A small image classifier, trained from scratch.
Data: trained on drawn branching plants, 72500 training examples, 149.9 epochs.
Rows from block 5, named by matrix and row number. Rows with one number belong to one neuron. Each number is 128 + 32 x the weight over its row's rms, rounded and kept within 0 to 255. All counts start at 0. Numbers have three digits each. After the name is the row's rms in percent of the matrix's.
# u: gMLP up (value half) (model.blocks.5.mixer.u.weight, 256x256), inputs 172-255
# v: gMLP up (gate half) (model.blocks.5.mixer.v.weight, 256x256), inputs 172-255
# out: gMLP down (model.blocks.5.mixer.out.weight, 256x256, transposed), outputs 172-255
u.14 096:172083128128128143100128128119128128122128088128128134054128132069128144128200128073159128098083205098128168128145113141128128128122174106128128128128149128046083110173128128171128128128128128186160128113072128128171128128092209128128128164134149128128
v.14 102:128128128160092208121128198128130128124128030128128128128163189163128153183128150165082128128128117128147148170128128128123128128128133039054131128072170115128158076141174173074125164163128128082080128128128128128128128128121172128128128128070091128128
out.14 090:057155121061078128128186128095064128094128128103096128089142128089128128128128045132158203128128128188128185089128128204128153128199128128128128128128128090128128091128128068124065101135128128128128189148128128096128128128121099128166128128128128128128
u.15 091:128128186084128058078128128129128134128128128128128147215128114128128109056128017106128197065128075128128090078128057128128128128128128130128055117090186128128128128128106102128128126035128154128128128128148044128128128168162128128128128115130099128137
v.15 097:128128093103059146118128165128128128128055128146056010128195128144094128235128071128128128097152128128197107163191128128128128128128096128164167102128136128128230128128128128128128128142142173145166128128128128111095128091128073185154128128128099128128
out.15 102:128115157128128172099128150091148128128057128089128066128128128033227157128205128128128128091140128128141137128081128128112089128128076093090072137227207142147069148108154157107125128094183128154128143128174139128181165128128128128096036164113128128128
u.16 102:054128198196153161137128166202128061073178071128128103128128140128144108193151128068128128128086078128119105156128128103128054128128130204120128128035128171128128128128128216109128128059123141136128128128128128128087128128128084183128148168128128128236
v.16 105:128128128134128128020115091125128128128128126089128007120083128128173128154128167128128128128119128128104145128128146112128140103128156130128178134135139154128128128128128158119128060128081128128055128128128128128149000164128126128127128128128128128128
out.16 098:121144047051128128128128118124147128128118161128128093128117087128128128128128128172165128128128128105114128121049087130128128089128128117150128128087014113128128128128128128128128128203158088159128092128128103101154097139128146128071131054128128156134
u.17 090:190142172128136130128128079128206114091128104153092128128128128036128079118136128026128118033128137128139128128139128137128128128128128184137150128112128128173205127034153237128114054121128173128112128160128128128128128152128206080128231128128112128101
v.17 098:116123128182111116149128128128130128211128098128101128128076128101165145137128059166130128128128128164073149128128138128056128128169128182128171078244183197097155128128157047159168128128128128128128066128164130205126025128140128046128128128128128128166
out.17 076:098155128177171128128123199128155128128144128113128128141075128123128128088128120128078143128128196128128128128066188134128128128128126128128184128128166128128128232128128128117139075104103128092128128161128067114104128128128128128119128128104128116128
u.18 096:160128221128149239160128199081120128128128128128128171128066172182146072128161132128166128084112152128149080187177128123128176128111072128128128082051099122128128128055128128128077128128128087106128128061128128081004128128128142121128128128128129119193
v.18 093:128128146125128147119128085128043128128128128128128128128128160128128128113128128156128128008099097161124143157099128066128090044220128166128070128151132128128128164128078163128128128128128135093128128057067128078188128168065128128128128141128128128139
out.18 109:133128183128128128128128128128131128115128128102128158106128128120128090128128212155128110128206128128128128178157142153128150149148128169176065128226128128179128128067128168128128113109144128128128176128085206128201128110117176128175128129128142128224
u.19 092:128155128128128128160211158128128128128128128204128128178128217115128111128110128128148128079128142128108088128255128128128128128168098128073128173128128128128115128128128160128211128128128128128128128128123126122128148128128043201128128128128096128135
v.19 102:128165112159128165128074128098128103128128128128158137128128143128128128128174128128080068195223143128133128181132128128128171082128096141128128128128128099063128179128128128128128128161117128160130180166128128128114128192172128125128128128128128097190
out.19 099:139128184128128087094128147135128136097128168128128073034128088128174136128148114114102128136128128144058128128161128097128128145133159128128230128128107215128128128185097128128101128089131128163124128128154128233128128128128170128169128113128161128128
u.20 107:128128128128128213128135087157152134128151173128151116128105128249128065166153128158207181124128128175128191143082128080128128128093128157128182105095128128093128192158082128128128153128128128143128110128148173128192137149093128128130128128128128132120
v.20 095:128085128189123132128065055110089128089128128128128128199128114166128128128109135128128128060134145201128128128128149128136139128164088128121128146128069000157128176178128175123128097031128128115084123188128093122128083052128128128128128082036094128075
out.20 095:128079128126127128128128128099128128128147128179080094127128127168063098128153073128128128128128060128171152128021112128201128128050128128128058110089128245077023128128137128115159083128128128196095128128114128128144193121182128128128189068128128068128
u.21 114:128148128128176116065092180163091069128128188128128128128128137128128128128128128107128176128084127147087186128108077128128120078158128213099128134128131128128170128128029091149128128128082224148187128041123128193082128189096116082143131128213175112135
v.21 099:137154140128170128177128176135143113128041123128082128075105144139128128128128061053128128121128104160044128044095119128128128128128128097128198128128128225128128188128128107050105128128128128125128182128161128128061128199128128128130128133052093128140
out.21 097:128125170108128128193128128108169101114128128128128128069082116128213154128238128128128128048210192128095114128092128091168128128106133128128143075131032128128128128085151141128146106128128128128128128131140128136119128003128145128181116128160133128141
u.22 091:128128151128202128057132128140086128180128157128139128135128167128128126128182056128128128126114128135128131128143128067128128128178128063128124124070128128128128199128128128128116137128059128128203123128083128128128136180128122118158059188111128081038
v.22 100:128128128128128156123128145166164128128089183128193128097128117142128054143134169111128128112085130128017104128216128132128050131128242128128128152128051128128128117128136128103207128128128135128052128128192128120128105128128128086127128165128085096128
out.22 095:109145181193060199127069135128128128067128139095103150183128129161158128118128128128116073164128046128128078128129128094128128152128128128128128095128132107128128000115184128053156186128148092128114128120128128086069128128140128197128147137186128069128
u.23 102:128128073128128128128128133128128128128130128108158128039128128098128128128128128128107128047102128100200128090116128128128155090128128203128128144241197095038128128112128123128121128128128128203128142128083128166128150134128128128128128128088128128128
v.23 106:128046085128120128107128150128121128128206100146085128128128128128128128114044128128118189128109181128128128128116128152135128054113147138128105133134128172128182128128128128128128128128128128173128101159128128101128122128112184112093128128078128182110
out.23 100:200128128076128128107128125112128153128096128039200091128128149088128128145128124128128120128116075128128128128093131128220187107128123128128102128128097128128128128072111128128061115123185128128128083128128128080176128234191128186128134103085077128224
u.24 116:158180128104085128134183173128128128050044115038128170094114128091125126151128128121134128176154128145128128109128172128074199128103058128128128130172128126129128128088151144227128118128128101128167117143128128128128128158171104167128060099128128128128
v.24 113:087138128181128128155119133052069128128128101128156069128128128128167156198128134088163128138154128128128128128126179137075128184175070128192128128128128128128088128185095081128175149128128128169128128128221215135128068111166134128128128128187178108139
out.24 120:128128128112113095126128128109087128114128163196128128061169078128099190128079128127128128024128128128171133144128128096128175189128128143055102128115128148096128058126128138128144128156102128128128176143128191128188043128093128128128170079047128162190
u.25 091:167081128128128144128036128061119128141133128132248128188142128076098128063128085173128080128128128128086128114128128058128128128128082189177128128128196128106155128128181128144200122128174128128233082075128128105128128121128128179203128128195128128148
v.25 098:128128128118128128096128137199128095128065128091027128067128128128171128073128128128113128128128152062128139128199128134065128128160128099185131128099143128128152187101128128128128128065065128097128128123064098128128133128128208105128128060128128128128
out.25 097:128130128128117145128128128128128128134128128128128052128128128128098128128128128195235128027128138128128128199146128128128128128100147128128136126161128128097128128128144105153138005128128123128125128128128128128090056128128128085128128130118223128128
u.26 097:151136124128191128125128128128128158141075216171128128128128128128128113172115128128141128134128128146128128128184128128128128128113128128157128185128149128128199116169006127128138074192128128128043112115056085128128052204128104110128098141128128133203
v.26 096:122128128128127210153041046057154055074203128128128172128177128128128136237111128128133145128119149151146128128128128113128110128128128180121128128130128140090128128121176128181185132128128128190099096128128100025128128050072158128164117128128128159128
out.26 086:169128128128128128128166128091128128113128102128085128134128176128127131128054175250090128128095111087157195128116128133055128091097145128055100128128128128128166128128090255128154128128128128128113128128095197128128128145128166128128060169162152128128
u.27 086:128128128078128128128128128119110128116128122094096140128070128128157101128128128128128106128128128128072128128066093128128136121041128147128128128128081098128128128144068128128108128128128126128075078088128129128206128128128128128128160128082122249128
v.27 111:128128128095083128128100113100128133066121128053083128128220128128128128146140128128128128128127110130128156128128128128177075072128167039128109090128128188128128128134123157128128200096128128128128140128142242128128140091163128128040151125123093128124
out.27 104:128128128128128128119128130128128128177099214128128139128210128128128174128136143128155172051179128133128169128128128169128113128128128148193112128128128128147129144128162128153100128128127186128255128128128128107197128128110128128128049074128157128044
u.28 102:051133128057128136128146128169185128069134128128128177128128152089128128093137128143109132080128128128175128106153151128086128134128128137048143103128128128128128181128128128128128128123134128189128065179128095128128112128128128115146128119183141228146
v.28 097:097151128128203128054211103128128086128128089128128128128111028128190128078128103093128137118128154128097128128128128128128187128128128138128127156171128128128128128128134128136128180124161128128128128128128121217060128191128128105089197129096128124128
out.28 092:094128128159128108128128064128128128200128069157125128124066143128128128128094009128128093128128128128164128175128082170150136128189133128109128128137096059145128094128087135128128098128149208110161128128128151141128128128128146128085128128128128108128
u.29 100:227113102128085122073128134128099133160127128128128128156128128150128128128149100128119128128180117128139128128141128128128128128129128128036009094128128128142204128128119128128106128128197074128128128088114128128128128128128128128193128128147158128128
v.29 101:128128176125136128179177128128128128128128199154059128027128113201051068116200080094128128128117128128108067110128128181150128081128128128128128120139072128074128140128099176128154198128128128127128128128080128204099128128128116137128143135128094128216
out.29 085:036131073128128142128202072128088107128128069128128128128152128062128128074179128128128124128156238128157128209095168128128128195150128122088150128137218128128128087113128112128128148128090162105109128084156128107128206128128128095138128069135127128128
u.30 098:128128181128128197172128128128182128097128128047128069061128152128146136128128128121128185166128128104128133096136128103128128128091137087128134128128128104128128128018128128128128128124117128119082128128128128104128092128159136091160127083121074147133
v.30 100:128092091128128128151128128063178097128128128128128026128128128090128128128128128078128128128123230045191213162128192128128128128153108128128168179128128225128183216128194128040203136124160162128069128128116197118128128128128110128128128128128128128175
out.30 104:128107128152091137108127132128142128128153128128132128128128061188149128039128128184128085057128128128116131128128128128128128128128128182128125127128105128179112104140128128128070221188128171128128164117128026122128128202128128173150128114148174080123
u.31 090:128128161128205080128137179206151128128195128135089169059128128128173128128128156138156128128128145128128128128093128128128173148128128138079128124128128128128128062128128128203107182082135128128150128128069133128128150072240128053170128128134128128083
v.31 108:128128091177128128190109204114128128128128128128143149128128126129128096128173169111128070067128093128148154128128057142108128089158160128066128093128128021239069051128089128128128170128128146128128128099128128137139128121128112178200128093128159128128
out.31 101:128151128128128185148128128128128038128128128128142128077133148128128128128128128128128161067063128144128139128128080128128128063112128137111183061117128128191129128077128079128128110089209164128129089069128128128128128128128108128100119143066128145128
u.32 112:205128117128195110107105111128142166175027194164111117168175162128083128128145128153128184128104168048160128157128134127172128128128128104168123128126128128124154128168128128215163157128128111128128128128128128100148086074084152064110128097111128117073
v.32 113:101172128128128128128128128168085125157165128128128140128174137150081217045155128106123128128159128128103128183099128059128149060152162102128128122128065085128128074128145128088164088094028128121128085128128128128054128081128161128091128175128168128128
out.32 139:178128092066140128128089093128090128160081160161140128085128090154128128135128109128165178064128128096101128076167128077094159036128173080128077078128128128109144128125128067128128090146130128128128073135101128084128107089122170128167128128105082128086
u.33 089:128058128128128128128240188128108128128005047152164075136133128128167128128128128128157128091128128161128104128128128128174128240128164172128149105154128121095128080147082128087115133174163128128114099128198137122178128088128049091128177128128109160128
v.33 109:128155128150135136128134128128128128064122128165071044124100128128128128128128071137200128103157100117124048087128128156128128128065128128174128128156195128128160220128183128110152123108128128128128095128150128054128145180128128128128128166106148042188
out.33 094:128128188128128128115128128161128145157145128128128128128105128174149128085128128128216155098128128192128167128148126058128062064128114128128128128128163128067204151128227090178139128128128160128128081128128167128128111210074128128128128128139128128128
u.34 105:128128128128119128080200128195008128128128128138128182122123128128100128128128157201060085128092171149128128117152099128123128128128187069118128208078190073128128177128028072128128128121033128128128129128128128128128128215118128101069159128084116168176
v.34 095:128118123213132128058128121128102184128162128207128150128128128112128128128214128128128110128128128128181227102128077128128148128128128128124122116057163128143048098128102075108235095128107128128128128155165128153103095128128128128128149128128128159128
out.34 108:128128094149128128137137128128128056128135085128128130074128128128128148128052135028107128228133128128112128128074138128188139152128123128113128128144128158128128128077128128128156128128098158128000128128128128135128096128128128128071128128128128115184
u.35 105:128128131128056128069164056128128128102088196130128128128128128171128128128128147128127169095110180128161126128128128128098132119110199101128090119131128097177128162095128186128169128128180138128128201186163159200151128220074128128139119128110097147128
v.35 115:128128046128089121128128128128103084120128128082161141076128100115165155128157150128128128132125194111137118128104179128121121054142128112014128128128128096128150114046125175128104128128128080109128128128139162128128088182079167125128158128128177128146
out.35 114:134180116128142128128059128143128089114128146050128143158148149128172107128128149189148104128128093128128093128066128139095128128128118109128104128128128131167128159059128186213106128128178128128128110077168182128128128146128128055207128125144133128128
u.36 092:111184128128042128167128071128128128128128124102128149128103128128219128128128115061128089128113128169128156189138128057101159128128128211046128128133081083128128128142128108120128128112215128121053107128141128128128102128082146128196169128128128128110
v.36 097:128198199128128148134147112077203128153128083186128161063183128128128082110128128186128128128128128128143128128128128135128128128161128175166128128132128128132148128120128137128120128128178153100128128091128088128128132128143128128074128172102128223128
out.36 091:206128128051213142128065184168051128128181128077157084128128128128128128128128174087123128128128166128142128128128128128185069093070128128172128128128128128128148124128128128133128128128173128128128128128128128128128128128055128128128128128175128128132
u.37 089:080171128128128128128128036144162128128033128128128128160185131128156128092128124128010128094128125128077128128169058128128115128127128079093199128128128128128128128132140128183118092128055128128128121128128118116110128188128128139128141027120128205128
v.37 107:128141149143207180128128162128129128170128107128128128095128153128222136155171133128191099214186128116181128128166128128136128128128234128128119114178026179231128064128113143128166128128128128128139100128128128039128128147128128128081128183112128128128
out.37 094:111160076148128102103128128176163143144155151045161128159128108128174163128070128128148112128128115120128184128128128128140056128128128128128156128128162128150128128128128139128128128173128128128081128100215117108128120128177128128128148120128128192128